python train.py --norm="groupnorm" --hidden_act="gelu" --pixel_unshuffle=2 --blocks_per_level=2 --block="basic" --loss="mse" --optimizer="adamw" --epochs=18.2 --decay_fraction=0.3
Rows from block 7 of a small model that predicts nearness at each pixel, named by matrix and row number. Rows with one number belong to one channel. Each number is 128 + 24 x the weight over its row's rms, rounded and kept within 0 to 255. All counts start at 0.
After each channel's rows are labels from the 100 images, of 14848, where the channel reaches its highest value: "top examples" is what is common among them; "peak on" is the class under the peak. Only what is clearly more common there than usual is listed. The data: renderings of 100 made-up gadgets, each built of a few solids, in any pose. In brackets: how many of the 100, against the usual share in percent.
# convs0: first 3x3 conv (model.mid.2.convs.0.weight, 256x256x3x3, each kernel summed), inputs 0-85
# convs1: second 3x3 conv (model.mid.2.convs.1.weight, 256x256x3x3, transposed, each kernel summed), outputs 0-85

convs0.54 [ 97  87 120 129 135 126 118 140 126 119 119 102 126 114 110 119 140 148 100 111 116  99 117 133 234 116  69 105 149 164 110 137  71 145 118 125  90 114 127 126 136 200 101 126 101 113 108 103 158 127 163 126  91 131 156 181 144 168 124 123 141 104 134 111  96 111 119 124 160 118 125 108 157 158 181 108 165 144 144 135 137 163 152 112 121 118]
convs1.54 [163 127 127 163 131 111 126  91 106 128 129 164 115 119 123 142  92 104 132 159 178 119 129  91 141 117 134 164 157 153 149 139 127 151 120 105 145 122 155 158 109 152 114 126 143 128 149 153 157 132 142 158 127 113 161 155  88  86 121 143 118 146 128 122  97 131 133 152  81 135 142 120 175 169 130 159  90 136 160 129 132 181 171 114  86  88]
top examples: has a sphere (53 vs 24.2)
peak on: main colour (90 vs 12.9)

convs0.61 [ 92  83 115 141 126 127 120 128 120 120 110 105 123 119  99 126 132 132 100 112 119  88 114 125 227 110  71 127 160 164 116 139  71 157 111 125  92 105 127 128 124 198  93 126  97 111 109 108 165 132 165 123  92 125 161 183 138 166 119 129 133 122 140  96  99 107 109 131 152 123 120 105 172 170 183 107 151 134 152 133 132 171 161 101 130 114]
convs1.61 [158 122 126 165 129 111 126  90 102 129 135 165 115 116 121 138  93 100 129 160 175 115 128  93 141 119 133 164 158 154 146 136 120 153 118 102 146 122 156 159 106 154 112 128 141 128 147 153 157 128 140 155 123 112 165 157  91  86 114 140 116 143 120 118  97 131 128 153  85 135 143 111 172 168 126 152  94 141 156 128 132 177 170 110  90  86]
top examples: has a sphere (51 vs 24.2)
peak on: main colour (87 vs 12.9)

convs0.60 [171 142 133 167 131 129 135 111 108 128 124 124 129 132 134 157 105 122 137 134 195 144 132 101 148 111 154 170 168 179 131 158 172 135 127 119 133 134 119 125 119 164 114 140 137 140 146 140 168 158 157 160 161 130 113 166 114 118 134 128 129 150 139 137 132 116 119 115 143 137 116 126 163 157 156 161  86 134 129 131 114 190 186 154  86 104]
convs1.60 [122 114 161 132 118 128 155 142 136 122 187 137 100  99 150 161 101 136 129 156 110 162 142 136 140 127 141 139 151 136 114 135 131 144 152 153 158 165 146 133  95 132 135 128 110 155 119 133 121 129 147 111 113 107  99 131 128 171 111 106 118 122 105 153 149 139  93 191 120 135 159 147 141 153 114 120 115 139 128 131 148  92 101 157 124 159]
top examples: black (39 vs 8.6)
peak on: main colour (58 vs 12.9)

convs0.12 [165 143 122 167 125 121 127 111 101 128 122 135 138 138 135 167 107 122 146 137 196 155 129  81 140 119 148 176 161 168 118 132 170 145 105 123 139 129 129 124 116 162 113 146 149 131 135 151 171 155 146 163 166 129 112 160 100 103 132 123 128 150 128 140 142 116 125 115 147 136 115 122 159 161 154 156  83 135 126 127 105 193 190 158 107 105]
convs1.12 [122 130 142 116 123 146 134 168 155 103 170 147 105 123 142 121 162 146  94 141  97 156 130 180  96 128 133 125 118 134 117 138 122 144 136 161 178 152 132 123 122 110 157 119 127 138 121 130 127 100 111  80 143  92  88 119 145 147 131 138 121 104 136 143 158 156 107 129 120 147 168 128 126 137 115 122 126 126 116 105 145  68 108 168 156 174]
top examples: black (41 vs 8.6)
peak on: main colour (53 vs 12.9)

convs0.187 [170 150 134 182 132 134 136 126 111 129 121 131 148 129 141 157 118 122 138 155 183 143 130 104 142 113 153 169 162 182 129 157 173 124 142 138 134 147 129 135 113 165 119 142 124 127 148 121 173 144 157 168 158 133 120 172 131 135 126 129 133 152 132 155 142 134 135 121 152 139 125 122 165 168 158 159  99 134 141 130 118 194 183 154  69 109]
convs1.187 [141 111 118 158 118 118 130 141 159 116 177 149 111 104 132 143  80 124 133 145 137 143 125 123 155 125 149 164 152 161 105 159 125 131 117 121 171 155 142 147  85 148 130 147 121 179 111 149 146 137 149 116 142 100 111 165 112 130 135 138 110 120 132 143 124 143 126 149  99 138 149 121 182 164 127 155  63 126 129 111 150 135 147 143 131 140]
top examples: black (30 vs 8.6)
peak on: main colour (56 vs 12.9)

convs0.217 [ 98  91 117 147 131 132 120 135 122 121 114 110 124 118 104 125 132 140 106 109 124  95 115 128 228 111  78 133 159 168 116 140  76 156 109 126  94 109 127 129 123 200  98 131 103 114 110 109 165 134 164 129  97 128 160 186 140 165 122 128 135 124 139 100 101 109 112 125 151 119 120 108 177 170 185 107 151 131 151 130 132 175 162 101 129 116]
convs1.217 [158 121 126 165 129 109 128  90 104 128 134 164 116 117 121 138  91 102 131 159 174 116 127  93 143 118 132 165 158 154 146 138 121 153 117 102 147 123 156 161 105 154 111 127 141 130 147 154 156 127 141 155 124 111 163 156  91  87 115 143 116 145 123 120  98 130 129 154  84 135 144 113 173 168 129 154  92 140 158 127 133 178 169 109  91  88]
top examples: has a sphere (50 vs 24.2)
peak on: main colour (89 vs 12.9)

convs0.24 [167 145 125 177 135 119 131 113 101 129 119 123 142 132 135 151  98 116 142 139 185 139 136  86 147 112 155 165 159 182 123 142 174 150 121 121 130 129 124 118 107 164 122 144 135 127 141 149 159 146 147 155 149 131 114 157 117 110 130 126 124 153 134 153 123 123 116 120 144 140 114 124 172 161 160 151  90 122 146 135 110 198 189 148  94 100]
convs1.24 [112 132 150 128 100 149 151 178 161 121 183 142 116 130 152 134 148 156 115 133  99 130 130 152 107 125 133 104 137 113 100 113 137  94 138 161 177 146 147 119 110 102 130 108 110 148 123 114 110 106 128  82 137 145  89 115 151 189 149 124 109 105 122 146 136 134 126 160 106 155 163 117 108 112 111 113 108 160 122 124 131  92 112 167 125 153]
top examples: black (33 vs 8.6)
peak on: main colour (60 vs 12.9)

convs0.165 [171 144 127 173 134 135 126 138 115 126 125 127 135 140 146 140 123 132 149 148 197 170 126 117 163 104 142 158 154 187 140 154 164 133 129 151 132 132 122 128 126 162 117 132 131 120 145 126 174 144 154 163 138 132 121 180 138 139 120 134 134 141 134 156 151 133 121 121 172 122 127 126 168 165 156 148 111 138 139 129 120 194 199 150  95 109]
convs1.165 [150 124 134 170 128 121 133 101 143 137 170 160 105 101 132 145  83 130 125 152 143 129 121 127 153 125 125 170 172 158 134 165 129 147 110 112 156 143 157 162  80 154 126 143 115 161 124 140 154 128 160 124 139 112 124 156  98 110 121 144 115 146 130 135 122 120 126 149  83 132 145 125 180 179 138 161  65 123 142 120 147 142 146 129 116 118]
top examples: black (28 vs 8.6)
peak on: main colour (82 vs 12.9)

convs0.175 [159 148 130 175 136 142 126 132 108 137 129 117 141 136 137 146 110 128 148 147 179 138 131 102 156 114 152 159 159 190 132 156 171 128 140 133 128 138 126 121 117 168 118 138 136 129 148 132 168 142 164 163 157 125 119 174 133 131 131 123 136 151 135 147 141 128 131 110 154 140 114 123 169 166 162 143  94 126 150 126 122 200 179 150  82 100]
convs1.175 [125 128 151 161 131 117 144 116 139 144 174 165 102 102 132 150  94 119 111 152 145 112 133 126 157 106 132 175 149 143 135 157 118 143 114 132 159 132 146 180  78 150 122 136 115 179 128 149 149 127 139 115 142 104 116 168  97 127 120 148 128 125 124 128 116 141 125 159  87 133 155 116 158 175 124 155  67 141 146 125 143 125 132 123 126 118]
top examples: black (31 vs 8.6)
peak on: main colour (83 vs 12.9)

convs0.21 [ 92  88 118 139 131 127 118 136 123 122 117 107 121 113 105 124 136 144 100 113 115  86 114 128 237 120  72 124 154 164 117 137  73 143 117 115  94 115 129 132 137 197  98 125 104 114 116 107 162 130 162 129  90 133 160 185 142 162 123 129 138 116 140 101  87 113 118 124 153 119 123 113 171 159 183 108 163 136 150 132 134 171 152 102 122 118]
convs1.21 [160 124 126 164 132 111 128  90 104 128 130 164 116 118 125 140  92 101 131 161 177 118 129  93 142 117 133 162 157 155 146 138 123 154 119 104 146 121 156 158 106 153 114 127 140 127 147 153 156 129 141 156 127 113 162 157  88  85 118 141 118 146 123 121 100 130 130 152  83 136 141 116 175 170 127 157  91 140 159 130 130 179 171 112  88  88]
top examples: has a sphere (49 vs 24.2)
peak on: main colour (89 vs 12.9)

convs0.234 [169 147 128 175 129 127 130 114 106 132 121 125 141 136 144 148 109 126 145 146 190 164 142  99 145 108 158 165 168 189 127 145 171 143 128 146 128 135 127 121 120 163 123 142 139 130 148 143 164 145 159 159 152 128 115 163 121 127 129 128 126 155 134 139 149 125 121 118 158 140 118 123 169 168 161 153 102 131 146 126 108 195 184 154  97 110]
convs1.234 [144 131 136 152 144 138 155 134 161 128 187 157 117 117 129 149 100 143 132 152 135 120 118 135 131 114 146 171 151 127 125 158 131 136 123 141 164 152 155 139  69 138 139 126 115 164 123 133 159 116 161 121 160  97 114 139 103 146 122 136  91 140 130 130 119 117 130 156  76 125 149 127 144 165 137 137  77 136 129 130 149 132 138 140 118 136]
top examples: black (41 vs 8.6)
peak on: main colour (70 vs 12.9)

convs0.166 [109 106 120 144 131 124 119 150 135 119 131 109 130 114 118 114 134 146 124 111 135 137 116 149 231 107 108 117 151 180 116 143  92 153 113 145 100 111 122 135 118 201 122 124 102 107 107 110 167 126 163 136 106 125 156 184 139 169 120 122 145 111 131 129 135 106 124 128 163 111 122 113 164 161 182  99 142 144 141 136 131 177 171 103 122 122]
convs1.166 [162 125 126 162 133 109 125  91 105 128 129 162 114 118 123 142  92 100 132 161 176 120 128  94 142 115 134 163 157 153 149 142 125 151 116 103 145 122 160 159 106 155 113 128 140 128 147 154 157 134 143 157 132 114 159 156  88  83 121 144 117 146 126 123 101 134 136 155  80 134 143 121 173 169 131 162  90 135 164 128 133 178 171 115  86  90]
top examples: has a sphere (50 vs 24.2)
peak on: main colour (87 vs 12.9)

convs0.179 [142 134 129 172 132 134 118 153 119 127 138 129 134 127 130 140 135 126 140 140 187 144 127 129 188 108 141 146 164 185 125 156 145 121 139 155 130 133 123 127 128 174 112 134 117 124 142 113 180 138 161 171 135 134 134 176 150 141 122 124 152 136 138 148 133 131 134 121 185 130 127 125 173 155 172 136 121 141 143 130 117 200 186 130 100 108]
convs1.179 [152 123 115 159 129 107 136  95 128 139 142 157 115 110 123 145  80 122 122 152 155 122 126 109 158 114 133 163 161 163 145 160 120 152 110 106 142 128 165 162  82 159 124 136 126 146 138 147 150 131 154 144 138 107 144 161  93 100 124 139 112 149 125 125 109 128 127 154  74 131 142 124 177 179 137 155  60 129 161 121 146 155 157 126 110 109]
top examples: black (25 vs 8.6)
peak on: main colour (86 vs 12.9)

convs0.10 [ 89  94 114 130 129 132 119 140 123 118 110 101 126 116  99 121 136 136  99 108 112  95 120 130 238 112  81 114 152 163 115 140  78 168 120 140  92 107 127 128 115 204 116 126 103 107 106 111 156 126 169 116  86 127 159 179 143 180 120 131 141 123 140  98 107 100 111 132 152 132 117 104 164 162 180 105 152 132 150 131 136 166 154 109 141 115]
convs1.10 [160 125 125 165 129 110 126  92 104 128 131 166 116 116 122 142  92 100 131 158 177 117 129  94 141 117 135 166 157 153 146 137 124 150 119 103 146 123 155 158 107 153 111 128 142 129 149 152 157 130 139 156 124 112 163 158  91  86 117 140 117 144 124 121  96 130 128 151  82 135 143 115 174 168 125 153  88 141 155 129 130 180 170 110  85  87]
top examples: has a sphere (51 vs 24.2)
peak on: main colour (86 vs 12.9)

convs0.232 [152 146 137 169 136 144 119 125 107 137 128 128 134 130 130 142 115 123 142 141 181 138 137 111 163 116 149 169 165 190 135 151 165 139 135 144 131 126 124 134 121 170 120 138 138 138 142 135 174 149 149 160 154 132 123 183 139 134 127 128 135 158 135 137 144 119 117 112 171 136 121 123 171 169 166 143 103 131 139 128 116 203 187 137  87 100]
convs1.232 [136 114 133 157 137 104 143 106 133 146 160 159 121  90 122 152  94 121 118 142 144 119 123 125 150 118 141 172 152 159 131 162 119 138 126 116 153 119 156 166  75 156 132 139 129 163 134 144 155 133 155 128 142 111 128 153  92 112 124 138 125 150 128 136 118 116 129 157  84 125 148 128 169 171 147 143  62 143 156 125 153 141 148 134 118 121]
top examples: black (33 vs 8.6)
peak on: main colour (78 vs 12.9)

convs0.27 [ 83  97 116 121 129 131 117 143 121 123 111  97 132 115 103 120 141 138 101 113 109  96 122 130 241 116  83 102 142 166 117 139  82 159 122 140  90 108 123 118 123 203 118 125 110 114 109 106 151 126 164 119  88 132 153 175 145 184 120 127 141 123 137 100 106  99 109 121 165 137 122 107 158 154 180 106 159 135 149 133 139 165 149 104 140 115]
convs1.27 [160 124 126 164 130 112 128  91 107 128 134 165 116 117 123 138  93 105 131 157 177 118 129  94 140 120 135 168 159 154 146 138 125 152 121 104 145 123 156 160 106 155 112 127 142 130 148 151 157 129 140 156 126 111 160 154  90  88 121 141 116 145 127 120  95 130 130 152  82 137 144 115 175 171 127 155  83 140 154 132 130 178 171 112  87  86]
top examples: has a sphere (50 vs 24.2)
peak on: main colour (89 vs 12.9)

convs0.221 [102  93 115 147 130 132 119 133 123 120 112 111 124 117 104 125 131 138 109 112 127 101 117 128 229 110  80 132 160 170 116 139  81 162 111 132  94 107 127 132 117 203 101 131 101 113 108 115 169 131 163 126  94 128 159 189 138 166 119 129 135 123 139 103 106 109 111 128 157 123 122 108 177 173 184 110 149 132 150 129 134 178 167 104 131 116]
convs1.221 [157 121 126 163 128 110 127  90 103 129 134 165 115 115 123 139  93  99 132 159 176 117 128  93 143 118 133 165 158 154 147 139 121 154 118 102 146 122 156 160 106 155 111 127 139 129 146 154 157 129 141 156 125 111 162 157  89  86 116 143 117 144 122 119  97 132 130 153  81 134 143 114 173 168 128 154  93 140 159 127 131 177 170 110  88  88]
top examples: has a sphere (49 vs 24.2)
peak on: main colour (89 vs 12.9)

convs0.185 [161 146 129 179 130 131 119 129 112 136 124 126 137 132 141 147 107 121 147 142 187 156 136  97 157 115 151 165 167 186 129 150 163 137 132 142 133 127 124 114 121 170 121 143 142 131 146 127 174 143 155 166 149 132 114 168 132 136 129 131 132 149 124 142 154 121 126 115 154 134 114 123 166 163 166 143  87 124 144 128 122 203 184 152  94 108]
convs1.185 [145 123 133 157 131 117 151 108 142 116 178 154 123 112 141 156  89 128 136 155 130 128 113 132 152 123 156 163 155 149 129 160 113 130 115 141 174 137 156 163  65 142 143 134 117 181 121 137 155 134 153 124 137  90 128 151 100 121 117 152 125 147 122 139 117 132 110 156  80 135 154 120 172 165 128 167  74 138 150 116 152 141 142 140 116 145]
top examples: black (33 vs 8.6)
peak on: main colour (78 vs 12.9)

convs0.16 [143 147 135 164 133 142 128 141 104 128 124 126 138 131 129 141 125 124 128 137 189 132 132 105 175 101 148 144 154 184 118 164 160 130 140 147 127 141 113 121 116 160 129 124 132 130 136 117 157 148 166 154 159 127 115 169 146 138 118 125 138 156 140 124 139 103 114  99 189 164 121 121 171 164 167 147 123 121 163 143 126 206 183 143 102 100]
convs1.16 [152 115 132 154 126 109 142 116 140 142 166 148 102 112 129 140  90 124 106 158 147 115 141 125 157 136 126 167 158 157 132 157 117 138 112 118 157 139 169 170  94 155 111 133 134 148 132 162 151 134 149 131 132 112 134 182  93 116 130 156 119 138 117 139 117 139 120 166  77 121 140 110 171 169 130 146  77 142 169 113 147 157 158 137 107 110]
top examples: white (25 vs 8.6); black (25 vs 8.6)
peak on: main colour (82 vs 12.9)

convs0.34 [177 145 128 165 123 114 135 124 108 132 119 127 137 125 132 156 100 126 146 140 190 159 143  84 147 118 145 172 154 162 127 140 171 148 130 120 130 136 137 110 131 164 123 140 137 132 139 140 161 162 151 167 153 121 106 166 109 116 132 135 121 149 130 136 139 113 117 126 150 134 121 126 161 163 162 159  88 135 129 137 105 192 187 158 103 107]
convs1.34 [116 141 154 167  98 129 141 145 172  98 160 147  80 102 149 148 136 124 123 169 117 160 137 146 127 146 152 135 118 142 105 142 146 105 119 158 188 180 169 114 100 106 147 130 123 136 119 159 141  96 120  80 132 114 107 150 168 155 109 134 122 129 103 129 146 146 106 158 128 146 168 123 116 124 116 130 132 149 125 131 130 104 117 171 135 154]
top examples: black (38 vs 8.6)
peak on: main colour (52 vs 12.9)